python train.py --encoder_arch="mobilenet_v2" --model="spectrogram VQ-VAE" --dataset="notes from a synthesiser with random patches" --train_examples=78125 --n_mels=64 --hop_length=160 --input="log_mel" --win_length=512 --bottleneck="vq" --downsampling_factor=8 --encoder_norm="batchnorm" --encoder_activation="relu6" --encoder_depths=[3, 3, 3, 3] --encoder_kernel_size=5 --encoder_stem="single" --encoder_expansion=4 --encoder_widths=[16, 32, 64, 128] --loss="l1" --latent_channels=4 --decoder_norm="batchnorm" --decoder_activation="leaky_relu" --decoder_widths=[64, 128, 256, 256] --decoder_blocks_per_level=1 --decoder_block="basic" --decoder_attention=true --decoder_upsampling="transposed_conv" --codebook_size=512 --init="lecun_normal" --residual_init="zero_last" --optimizer="soap" --beta2=0.99 --lr=0.0025 --beta1=0.95 --shampoo_beta=0.99 --eps=1e-08 --precondition_frequency=50 --max_precond_dim=1024 --merge_dims=true --one_sided=false --adamw_lr_other_params=0.0014 --grad_clip=1.0 --ema_decay=0.995 --steps=6600 --batch_size=64 --epochs=5.4 --lr_schedule="wsd_sqrt" --decay_fraction=0.4 --final_lr_fraction=0 --warmup_steps=190 --weight_decay=0.0 --adamw_weight_decay_other_params=0
Rows from block 0 of the decoder of a small spectrogram VQ-VAE, named by matrix and row number. Rows with one number belong to one channel. Each number is 128 + 32 x the weight over its row's rms, rounded and kept within 0 to 255. All counts start at 0. Numbers have three digits each.
After each channel's rows are labels from the 100 clips, of 14976, where the channel reaches its highest value: "peak in band" is the frequency band that holds the peak; "strongest on" is what is common among them. Only what is clearly more common there than usual is listed. The data: notes from a synthesiser with random patches.
# convs0: first 3x3 conv (decoder.mid.0.convs.0.weight, 256x256x3x3, each kernel summed), inputs 86-171
# convs1: second 3x3 conv (decoder.mid.0.convs.1.weight, 256x256x3x3, transposed, each kernel summed), outputs 86-171

convs0.245:120138089120100156141113140160149088124060094180150057085135133129168075130169109148160176150158156150112121121133091158103091120117157153148179119121116134125155144137116121121158082104194153150122142194151127154181084134140110106145113133071138139143090121
convs1.245:114122120128161087050087129059197133099123148052136148147147112148111154122090141128097079143153181146120128142180081161134163127071151110127175090103168103132139149118125162120121116184138154091127156142178127134132130129107142121230107158132130113190053157
peak in band: 250 to 500 Hz
strongest on: drive

convs0.77:091108138128127180141186056106137154136135146095139148090143109171153111136101105085159129103122157067107134120093153112140150125103135106147074108181144170144149116106167100125131143190106153161119218185089121071156085105087165106153115095134136095166138178
convs1.77:202106074211085109124129164169177103094145134087130125117122132101115131158133083134112115133108102111090083161093106126127126103112142156123103099121190143150096132112112135167138136181062135174147100113181100148106119094133109092097133143085121150109071173
peak in band: 500 to 1000 Hz
strongest on: harmonic FM

convs0.40:196081093109120094119159205137105048077111165158147141170070108118072105120137130116156125132184125119100165164121117134148122122160145122116087169154138077153089119142110086115125117079075169146085099105127180128137119167096151109064149117158081182129131108
convs1.40:119166133172121073156139148160094101140137171125102122105133142104143153070120112114141177083085087141143149130165144161083093137181110056135110143067098048146101130124196119119095099117096220105155114189088158118152084093185149102152100122116077142186166138
peak in band: 500 to 1000 Hz
strongest on: triangle; pitch class: G

convs0.33:114182110140140104188112103116091061106131117113056131096109151146091122177131174214132097087133126118120148182102116148107181110119122165176089109092122147083122124148134082133171084079100155117104135113133137109163078123133135099168063130095092071084138121
convs1.33:125157138171151085113116168137090130112092160089163088146163191124138123113149182175157146152116135155156105142141064118172120164121180122142123114181108149128176137129103118121132117122110175117086132077131117065125164146062115141057113081115107196143125076
peak in band: 500 to 1000 Hz
strongest on: high-pass; resonance; pitch class: B

convs0.43:125121167148169166166154140096100040111131110118120134064130142187180110133212080140153119097077104113102125113146143148101121193116150099152116139188170102104062203122103206102140110115093132118163124141120143101165134147165081097175186107149141141148124139
convs1.43:116160112066122136146116128100114071084083090130097091112188131201110192157141150144098150117107057141127121102115096173129086150096164107119088129137177131114102104111115175102087098101115141124150126132136153141088156121146124190102094115102109143151059062
peak in band: 250 to 500 Hz
strongest on: square; triangle

convs0.198:129090127161107147114145122075159081097111151124133143131148155080168074147123091066139153135139096118091150119133110124122155113109132066134081134108122133099084142114128188160139109163082144154140187092057157129144200112098157177117097103168184136126198126
convs1.198:103162110124155101134054139075066071122126127079121161146187148140149092185089113093129129191106092147124108186165068160139093133158157131152065136197159077142170120131110157066120132093150154204086157143161113067088139133118119192103167100191120112197109146
peak in band: 500 to 1000 Hz
strongest on: square; pitch class: C#; pitch class: F

convs0.102:100107141125086132127147157118156053097115169198123102111112154121091125160138153092100198109134126160158182146119098117110198119157175076124064150147159172148110158129110093164152123137226160066128147138152154114106134043206168178142145093119082135096080096
convs1.102:182155143113138074139110182158076109149143097168091175085143101096094148173150117122174133134070122141130119182116149129143109101128125170132109152118135127090116107099110074145146105183146123106135138113172169114089087139115129133113158121171083137106157129
peak in band: 4000 to 8000 Hz
strongest on: drive; noise

convs0.135:148110121134153141120200143140155086113140111154140117144133131121159143155075132061147108113179176069103147132112139114062141107140165067128115132131151184108137103086130082089095087120100110088212175122151116097179124067168124085134178149098124149151186077
convs1.135:093109144095156102156113144196121128170106129132162115094143128058098158119157176098112140139146143134089182116130117137170137117128114089137132117179112198049095155130078088131113135170113122070154117134043165117104137136204168147110162089218081144121148150
peak in band: 250 to 500 Hz
strongest on: vibrato; filter wobble; triangle

convs0.50:101134111136136138129106165151103105112157173114166147116102119142121091225170147206174069120114100085099112088084158080113133088160110186148103134131141138135119144116067158182186092152033112155117081129126164141116120152160148124057181119141104174146099144
convs1.50:126066149167127173083116079169125113115117157146086123152151123054138195179134114158149146168107100173113117140145114169170129149104152132168119093166138146133181120072084082060134174145088206109131104122104089185125118136187138134178162111129125087124147104
peak in band: 250 to 500 Hz; 500 to 1000 Hz
strongest on: triangle; square